config = dict(
    crop_scale_min=1,
    encoder_head_dim=16,
    encoder_layers=12,
    encoder_width=192,
    decoder_bias='all',
    decoder_positions='learned',
    init='kaiming_normal',
    learning_rate=0.0016,
    beta2=0.999,
    max_grad_norm=0.5,
    decay_fraction=0.3,
    warmup_steps=800,
    weight_decay=0.1,
)
Rows from block 8 of the image encoder of a small encoder-decoder image transcriber, named by matrix and row number. Rows with one number belong to one neuron. Each number is 50 + 10 x the weight over its row's rms, rounded and kept within 0 to 99. All counts start at 0.
Before each neuron's rows are labels from the 100 images, of 14976, where the neuron reaches its highest value: "lies over" is the class under the peak. Only what is clearly more common there than usual is listed. The data: seven-segment displays showing three digits. In brackets: how many of the 100.
# fc1: MLP up (encoder.blocks.8.mlp.fc1.weight, 384x192), inputs 0-191
# fc2: MLP down (encoder.blocks.8.mlp.fc2.weight, 192x384, transposed), outputs 0-191

lies over: lit segment (56)
fc1.322:67 56 66 63 62 37 46 59 50 51 50 48 58 46 39 67 51 44 44 65 52 43 66 50 69 49 59 71 60 50 64 52 40 42 42 44 51 58 48 52 64 69 57 87 42 64 62 46 51 34 45 36 37 61 48 31 27 66 43 57 51 57 53 59 49 56 45 61 47 38 47 47 47 35 50 52 37 45 54 40 44 41 55 56 33 55 46 59 66 51 59 54 65 51 49 51 69 49 54 39 38 58 52 54 37 49 34 50 52 51 54 50 58 47 45 48 55 46 56 47 52 41 48 48 48 55 49 44 41 59 56 45 48 31 31 32 62 37 57 48 62 41 39 46 54 36 57 65 46 53 46 73 60 48 54 47 48 40 49 47 42 40 64 24 38 60 39 78 66 53 63 44 46 38 46 61 51 43 68 53 52 52 54 55 43 36 58 43 46 45 45 35
fc2.322:34 50 35 51 53 76 52 38 52 53 44 46 54 48 68 22 67 56 54 53 54 53 40 45 54 55 52 25 51 52 31 60 29 63 74 50 44 58 59 54 61 51 45 42 60 38 46 46 39 56 68 60 47 35 45 64 64 49 34 45 52 33 55 50 41 40 36 34 63 55 66 40 51 53 39 39 56 58 60 44 13 60 44 41 56 70 65 49 54 44 43 27 54 34 56 51 52 58 46 46 33 51 57 44 47 53 60 56 56 49 44 41 45 61 42 61 72 45 51 58 40 55 48 54 40 49 47 43 68 51 44 46 47 51 46 50 55 64 37 62 57 45 51 41 62 45 44 43 51 51 53 41 39 63 43 33 43 54 48 44 46 69 49 60 58 38 63 38 49 44 47 51 49 56 53 51 49 42 49 51 77 52 53 45 57 56 38 55 55 56 42 61

lies over: screen (77)
fc1.326:52 39 53 71 58 43 41 46 32 60 60 51 37 50 50 51 43 49 57 50 55 51 59 55 46 36 53 45 52 57 72 49 63 59 46 65 59 55 51 53 33 41 53 74 45 57 43 55 55 44 43 63 49 46 42 63 26 48 54 44 48 64 61 45 37 48 64 46 53 70 48 41 46 58 63 55 53 57 53 58 59 54 49 50 50 40 49 42 45 50 29 36 51 49 30 54 43 52 32 52 47 48 35 37 30 51 42 47 75 59 44 44 44 49 26 45 65 53 47 67 62 63 37 60 71 56 46 42 44 45 49 55 47 47 38 64 56 55 45 41 25 42 68 43 49 59 53 59 53 48 52 32 51 66 43 52 55 35 43 48 47 39 43 47 56 55 24 51 52 38 38 75 31 73 43 58 47 40 60 44 48 41 50 43 54 36 45 46 49 56 62 50
fc2.326:48 53 59 65 64 49 51 54 52 46 46 52 51 39 49 58 46 67 44 57 39 65 60 69 57 57 49 33 42 74 69 33 46 36 47 55 56 72 47 30 46 48 58 61 63 54 59 40 40 44 44 56 60 41 74 35 47 42 23 42 50 45 45 56 45 44 52 70 64 44 40 57 53 30 45 63 58 47 43 38 56 50 52 36 63 41 50 49 53 61 53 43 34 37 47 59 47 47 66 56 56 47 60 50 68 69 56 61 63 52 52 56 53 40 51 51 53 52 35 55 31 53 57 35 45 48 55 40 43 41 51 60 48 53 45 28 48 47 39 31 50 47 53 53 63 61 40 43 53 58 52 35 46 50 37 43 47 63 52 60 35 22 45 56 49 50 52 43 55 42 46 52 55 42 47 40 45 37 48 47 52 49 26 37 59 55 74 51 56 46 34 35

lies over: lit segment (41)
fc1.252:34 50 33 46 42 50 58 51 52 55 56 47 52 33 55 57 40 58 65 48 49 47 56 59 44 37 58 43 50 58 51 52 57 58 36 63 67 59 58 31 21 38 62 50 57 55 57 41 59 47 28 67 49 46 51 55 52 56 40 38 45 43 56 55 38 57 58 70 53 66 46 37 59 59 48 52 37 48 46 62 63 40 41 47 46 54 55 40 67 62 38 48 40 58 32 40 50 41 36 51 38 57 52 37 68 44 42 50 61 50 58 50 52 52 43 60 66 39 34 56 37 57 39 33 36 61 54 52 42 54 36 58 40 54 50 67 62 49 43 29 66 40 45 67 49 72 64 58 60 42 43 52 54 52 50 62 66 31 59 48 66 49 31 55 43 43 59 41 38 60 46 53 50 62 62 54 42 40 50 61 35 58 51 47 55 44 36 62 45 51 69 43
fc2.252:55 51 54 75 64 32 53 44 40 49 44 51 50 45 61 42 33 45 45 68 53 71 42 74 42 58 61 56 57 58 62 69 62 54 44 36 58 47 56 40 37 73 38 55 47 47 50 32 48 26 53 56 50 38 51 51 54 45 31 55 54 37 65 59 51 54 43 50 55 49 26 46 44 27 49 56 29 48 43 47 70 33 47 60 49 35 47 38 50 60 39 38 41 61 48 46 61 64 66 42 47 49 37 47 53 71 65 53 50 55 41 56 52 34 46 63 55 37 28 47 49 49 54 54 66 55 55 53 51 34 42 56 51 66 47 42 53 59 45 34 55 45 48 54 40 59 50 58 50 53 49 65 48 46 32 47 55 44 65 50 56 41 65 46 57 52 56 44 44 48 45 53 64 42 64 52 29 35 53 54 40 50 45 43 53 57 66 46 59 61 54 44

lies over: screen (96)
fc1.279:38 38 49 51 54 50 39 51 50 58 44 50 74 60 44 45 59 52 43 61 46 46 48 49 52 46 60 85 59 50 60 57 31 52 48 44 42 57 48 75 50 56 38 60 42 44 60 59 33 38 38 43 52 64 53 30 46 52 49 46 56 63 65 41 40 58 48 43 62 55 46 57 65 80 53 24 53 63 52 36 50 46 56 45 51 47 66 53 32 49 45 33 54 54 44 54 47 55 53 51 41 53 43 50 30 58 52 50 47 47 42 49 41 32 39 42 43 55 47 34 48 66 41 54 32 53 42 35 45 44 53 39 42 46 46 42 47 43 51 43 57 51 60 51 47 42 61 56 30 54 31 76 45 55 55 56 61 54 44 44 48 46 79 40 44 31 40 43 46 63 74 56 40 46 59 38 54 61 46 48 46 53 56 44 58 33 47 51 57 49 38 54
fc2.279:43 53 60 32 38 71 53 41 39 39 54 57 52 55 45 48 56 49 64 48 53 54 51 29 63 44 58 46 46 57 43 47 64 48 57 43 40 35 56 41 36 49 50 40 52 52 45 63 40 65 64 48 47 31 34 45 58 47 62 45 39 52 43 49 53 53 57 68 46 41 44 42 44 63 57 39 56 53 54 64 28 58 44 62 47 77 46 69 40 69 39 32 58 43 61 53 44 49 48 38 29 27 56 68 53 50 31 41 51 55 43 46 44 50 63 50 51 35 56 40 51 52 59 51 44 47 42 48 56 71 54 42 38 40 57 57 54 38 40 56 37 52 45 47 31 52 40 27 37 61 58 51 60 68 62 42 27 49 34 45 36 46 53 57 50 45 61 61 45 48 37 40 44 54 53 64 46 45 67 59 66 38 57 39 31 40 47 53 56 44 56 48

lies over: screen (60); lit segment (39)
fc1.174:55 53 40 46 40 57 52 65 56 53 51 51 52 42 58 54 51 54 50 37 53 52 58 48 30 47 72 53 47 44 32 41 59 57 37 55 59 44 64 31 42 44 48 46 34 44 54 48 72 40 39 48 44 43 61 49 58 56 36 48 59 61 56 54 28 64 64 56 49 63 43 50 43 48 56 49 31 28 69 49 63 45 65 48 38 28 39 54 69 49 47 48 35 60 39 43 45 36 33 46 53 54 45 47 56 63 59 51 70 61 36 45 65 63 45 49 72 27 51 58 47 32 58 23 48 59 70 58 44 49 46 51 39 46 51 43 58 69 40 48 55 40 50 67 60 55 66 53 48 37 40 50 56 56 48 58 69 34 58 53 39 52 58 45 43 50 54 49 40 53 76 57 47 58 57 45 46 46 54 55 41 68 47 51 46 55 40 49 55 40 55 46
fc2.174:40 68 70 55 64 30 42 39 43 76 56 56 64 62 69 46 28 56 49 49 49 53 50 75 54 49 45 54 48 43 53 61 57 51 53 34 50 57 44 45 32 63 48 63 54 46 60 28 66 42 55 54 45 62 52 66 52 49 33 55 61 52 63 42 51 49 44 44 65 41 40 58 42 38 35 56 39 44 61 51 71 32 51 49 42 57 46 55 44 54 33 41 47 58 45 45 36 48 56 38 52 53 41 37 47 55 62 40 59 62 53 66 47 68 55 64 52 53 32 46 49 55 43 43 64 68 56 53 46 43 31 59 58 64 53 50 41 54 60 27 50 60 58 57 54 58 52 55 42 49 38 63 64 40 32 47 59 65 39 35 62 52 49 40 70 45 53 44 45 58 46 59 62 45 48 48 35 35 49 47 54 48 54 57 62 41 43 41 56 53 43 47

lies over: screen (100)
fc1.208:47 49 52 33 64 35 46 51 31 61 54 37 42 31 41 47 52 48 39 42 56 35 53 32 28 46 53 46 59 53 37 38 56 59 29 32 49 62 44 41 48 49 59 58 35 36 57 51 37 43 32 55 54 57 41 52 42 41 54 34 45 65 49 48 38 51 57 52 37 48 62 37 40 49 55 66 55 55 47 36 51 50 55 47 56 37 61 57 51 53 24 50 54 34 51 43 41 53 37 53 49 55 32 37 59 42 50 43 63 58 37 51 53 48 62 43 43 42 50 71 38 59 56 37 41 47 64 54 30 62 58 54 67 52 37 45 49 65 46 37 70 67 28 39 55 48 40 39 49 59 42 50 68 57 48 62 60 50 65 50 44 55 40 50 50 53 44 42 37 48 61 51 33 45 50 52 44 38 49 47 35 56 74 47 39 58 40 42 49 51 30 40
fc2.208:42 50 40 30 42 57 68 61 44 56 61 45 67 41 45 43 59 57 27 50 60 65 42 30 52 47 43 43 31 37 64 32 71 39 39 70 56 20 58 56 48 44 56 49 48 54 52 47 53 51 51 50 50 50 64 49 35 57 52 41 54 49 41 40 55 60 46 42 52 53 34 61 59 56 42 48 41 51 70 64 49 55 43 42 44 54 40 49 39 52 51 63 53 36 42 43 20 40 51 42 51 46 32 48 58 42 47 37 32 53 56 41 42 42 70 43 61 63 60 57 57 60 42 46 32 45 58 49 42 35 48 38 53 58 60 48 46 45 51 57 60 68 40 39 49 54 43 51 53 47 48 50 59 47 60 58 59 35 61 50 53 57 48 53 21 64 64 45 58 61 51 49 43 70 50 59 61 63 48 50 50 41 61 45 53 36 58 65 34 48 38 55

lies over: screen (98)
fc1.6:40 39 50 45 62 46 64 60 55 21 47 59 42 56 52 44 50 49 69 41 53 44 67 39 36 55 59 48 50 46 47 47 53 64 43 43 59 47 57 29 49 54 50 62 37 43 60 55 42 52 46 51 42 39 49 45 48 57 34 49 39 59 48 67 47 54 57 31 45 75 58 69 41 49 69 51 48 49 41 61 53 33 55 52 41 46 36 33 43 51 63 46 45 60 42 61 45 28 31 38 61 55 38 77 48 46 49 53 58 52 58 50 53 67 61 61 52 43 40 32 75 43 36 48 58 52 43 51 44 53 58 53 31 34 56 46 57 52 60 47 62 57 57 61 44 37 65 56 65 44 56 69 61 41 49 44 57 44 44 51 57 64 55 52 38 50 49 56 30 44 47 55 39 55 64 46 47 29 47 47 45 41 44 54 37 72 54 51 50 64 33 55
fc2.6:51 56 65 37 52 40 72 53 61 51 54 48 58 61 61 53 54 50 65 47 42 67 47 43 60 49 47 54 55 48 26 59 45 52 47 40 52 52 61 36 52 57 52 45 46 45 44 13 57 74 48 45 46 41 42 60 52 44 39 50 27 71 36 65 54 59 51 54 47 67 55 72 66 44 40 56 34 61 48 44 61 28 59 64 44 59 50 64 58 54 49 40 50 44 58 48 41 54 50 33 39 61 47 63 53 70 60 33 55 57 49 62 39 65 54 49 53 52 33 54 41 51 40 54 57 49 41 57 51 46 45 66 49 57 77 39 58 54 45 56 38 61 56 57 43 65 44 42 68 58 56 40 58 52 59 51 65 49 50 39 63 67 48 44 39 57 35 51 47 49 36 41 54 41 66 46 29 44 53 44 50 38 52 44 33 49 50 50 55 54 48 42

lies over: screen (98)
fc1.23:52 62 38 47 51 38 45 69 45 69 38 50 75 42 33 57 53 51 51 45 63 16 45 49 49 42 43 59 50 58 60 46 36 52 51 63 33 52 54 41 40 58 63 47 55 57 44 55 48 59 43 63 53 79 67 39 48 60 71 56 58 56 50 37 52 37 53 61 44 27 56 48 64 48 46 39 66 60 51 39 66 52 57 50 60 32 53 60 57 37 53 48 58 45 62 56 52 50 53 56 67 52 56 46 47 37 39 57 61 42 47 63 65 59 43 47 54 50 63 43 44 52 63 57 33 45 59 49 48 71 42 38 55 46 38 46 60 61 56 65 57 62 50 45 62 62 39 41 55 50 31 59 54 65 52 67 56 55 52 61 62 55 36 47 45 58 54 59 51 41 56 70 51 42 34 46 59 55 46 39 40 60 67 42 55 47 59 45 40 67 50 47
fc2.23:53 38 57 52 62 61 43 60 46 33 45 46 64 65 37 47 60 46 41 42 48 42 73 36 44 56 39 50 35 73 57 52 40 26 37 47 36 46 57 52 43 56 45 47 30 53 55 43 42 55 47 56 51 60 42 54 48 37 62 45 44 76 41 53 44 60 68 37 53 67 56 58 47 48 46 66 41 61 36 54 67 48 49 44 48 40 54 49 56 56 62 38 58 36 59 52 50 50 40 44 42 49 37 80 45 55 34 41 42 49 46 54 64 51 59 42 66 40 41 56 50 49 59 38 54 51 39 47 55 53 55 47 41 36 60 31 37 50 46 75 44 54 51 58 47 52 37 47 39 60 69 47 42 61 46 42 56 57 45 50 46 75 69 51 45 44 44 36 42 45 39 59 63 34 44 58 41 38 46 37 40 43 49 44 54 60 61 46 40 57 32 66

lies over: screen (62); lit segment (38)
fc1.286:36 45 61 37 63 32 51 58 45 50 40 40 48 53 54 56 61 52 77 50 51 54 66 53 40 57 57 52 51 57 29 44 53 51 44 50 45 56 41 46 46 63 54 43 44 40 52 39 47 42 31 51 50 49 58 64 55 62 42 55 47 63 56 72 61 57 50 51 37 62 55 53 41 47 61 48 46 58 41 37 51 60 68 73 54 35 49 55 50 47 38 41 53 50 41 45 47 20 42 53 38 62 51 53 67 56 60 59 52 42 43 43 53 49 74 46 53 19 42 34 35 35 38 43 41 48 54 60 38 57 40 58 63 52 42 48 44 44 34 45 60 57 53 55 57 60 48 35 62 52 56 68 50 58 43 63 61 50 59 64 44 63 47 42 50 37 55 54 51 55 58 60 42 45 50 71 32 53 45 62 44 51 46 48 34 33 43 52 64 59 21 54
fc2.286:47 56 65 55 68 47 48 50 36 20 51 57 58 60 49 51 36 45 59 50 65 60 68 68 38 46 46 56 54 44 39 78 45 43 43 31 55 47 47 36 45 39 43 61 48 30 62 35 47 43 66 44 46 60 34 66 44 44 44 42 47 63 63 55 26 52 23 46 55 59 48 77 44 29 46 53 51 51 23 41 58 29 56 62 46 46 55 73 51 61 53 51 55 58 52 62 49 43 40 37 51 43 51 53 40 51 54 46 45 37 46 61 61 62 54 56 35 43 39 56 56 46 50 46 64 51 59 47 53 70 49 44 53 53 55 42 52 53 50 51 45 52 46 59 56 51 64 42 45 56 49 52 48 37 52 40 51 55 65 59 49 65 52 38 49 46 46 57 41 37 41 50 53 34 47 57 28 39 52 50 49 51 57 50 50 42 69 42 52 61 57 33

lies over: screen (66); lit segment (34)
fc1.64:26 29 40 44 55 55 33 45 36 53 41 38 54 60 37 55 49 57 41 58 46 59 42 49 56 29 41 31 68 40 49 46 27 62 47 43 40 45 30 58 58 38 50 47 43 40 55 66 40 49 37 48 50 53 37 67 69 60 62 45 52 48 59 52 64 50 54 21 51 47 45 49 62 48 45 52 48 51 64 45 54 62 61 48 38 43 64 57 36 45 39 35 31 56 52 33 47 47 51 54 45 43 46 43 59 61 75 34 51 52 39 49 67 63 57 43 48 44 54 58 53 56 40 57 43 53 44 48 48 48 59 41 52 56 55 59 48 57 46 46 45 58 36 56 59 62 53 48 49 74 50 45 60 48 52 57 43 58 64 59 50 51 42 60 52 27 66 45 40 50 37 51 52 46 45 38 44 64 29 38 48 55 65 58 51 76 39 52 60 53 30 49
fc2.64:53 56 52 74 63 59 49 37 53 50 49 66 61 51 69 44 40 49 52 49 68 40 41 58 59 58 55 67 68 49 53 59 60 42 54 33 56 45 47 46 65 45 42 61 29 48 54 47 59 38 34 39 55 68 50 47 47 60 56 45 55 56 67 56 44 56 51 60 56 32 58 54 44 63 54 39 48 46 32 40 47 43 34 43 35 62 59 61 63 43 48 47 45 51 38 53 56 43 41 63 51 69 43 54 53 20 37 44 43 46 45 48 49 53 51 39 47 40 58 50 52 64 49 44 69 41 60 37 32 49 50 35 55 48 49 48 51 41 41 46 52 57 66 45 48 32 45 56 62 41 51 46 48 44 32 41 56 65 47 45 43 41 53 46 68 56 52 61 53 52 62 39 52 26 38 59 35 64 48 56 55 74 42 36 49 37 52 32 65 56 43 26

lies over: screen (84)
fc1.40:49 50 53 48 58 51 58 74 52 50 66 54 55 57 64 44 39 53 46 68 58 40 69 49 51 38 64 48 52 54 49 43 43 50 39 35 60 49 41 44 55 39 61 34 34 52 43 55 46 53 47 48 53 50 49 68 34 43 43 57 52 49 62 72 53 52 58 55 58 46 52 39 46 42 52 54 44 43 75 49 50 49 51 56 18 28 54 38 60 62 56 42 68 48 50 44 53 53 42 39 41 42 35 59 44 57 40 61 54 41 37 37 49 57 54 48 35 20 40 41 41 58 53 45 45 54 45 57 44 50 60 47 69 59 46 54 30 50 54 46 57 41 48 56 54 63 55 43 60 51 48 61 65 45 51 60 52 48 53 64 62 72 41 48 49 36 60 69 45 52 41 63 30 57 51 68 40 59 38 58 43 40 76 68 42 38 42 34 45 45 62 50
fc2.40:51 61 46 57 43 46 38 67 51 54 44 40 56 71 46 41 29 50 59 55 68 56 68 60 54 46 40 54 60 49 42 52 63 60 63 40 56 41 39 45 60 55 48 34 52 52 54 42 63 50 54 53 63 38 52 42 57 44 49 55 41 48 82 68 50 47 38 48 58 72 53 73 33 45 45 47 41 46 41 40 40 37 75 60 46 47 48 68 39 64 39 57 42 55 43 34 60 29 48 37 55 72 52 44 58 61 58 42 53 63 40 34 44 38 44 36 40 35 30 42 50 51 38 55 41 41 58 52 48 55 39 61 56 56 49 47 44 38 49 42 61 68 51 65 49 50 59 40 44 51 44 56 44 46 40 33 52 45 54 51 41 52 58 32 50 48 29 58 58 51 55 58 36 43 44 52 30 39 40 54 41 58 53 46 55 58 47 40 66 48 51 39

lies over: screen (64); lit segment (36)
fc1.319:49 64 60 45 56 45 40 63 42 44 52 42 62 49 50 54 44 63 60 57 39 32 46 49 40 43 66 68 66 52 50 64 57 76 51 42 36 52 45 40 36 52 47 46 53 48 42 44 42 41 41 53 56 69 46 65 37 31 53 56 59 61 30 54 56 56 54 46 51 40 55 43 44 51 45 48 44 58 44 43 64 45 42 38 35 30 42 48 34 59 56 54 34 61 36 47 39 56 40 57 55 71 46 49 59 53 31 59 63 54 42 38 71 46 60 42 54 41 32 48 48 49 54 36 41 60 53 50 41 51 54 54 61 42 61 37 60 66 64 41 52 42 60 49 63 60 38 57 41 67 57 42 81 51 46 56 51 52 56 45 44 56 52 49 64 56 53 58 53 46 66 63 35 36 56 72 47 55 42 60 24 32 54 43 49 52 43 47 64 59 41 38
fc2.319:40 40 66 57 38 34 54 63 40 64 49 51 40 29 57 43 50 50 55 36 41 53 45 43 49 39 56 52 58 52 48 28 52 64 35 37 44 42 34 65 44 59 39 50 58 60 46 36 51 72 54 34 43 56 41 75 39 57 74 56 44 46 58 59 55 46 45 43 44 56 37 55 56 46 57 68 61 44 49 55 57 44 51 55 57 53 46 35 61 40 46 79 61 50 67 55 60 71 53 43 50 56 43 50 48 47 39 53 32 55 47 54 57 42 65 30 34 44 53 54 66 53 56 49 40 57 53 64 38 38 40 54 41 43 55 52 22 46 37 55 46 46 43 40 62 52 53 55 62 49 56 64 58 45 37 50 48 37 44 53 45 46 43 36 54 45 46 48 52 51 68 38 32 52 61 40 59 49 47 54 47 47 65 72 45 50 48 56 62 44 25 57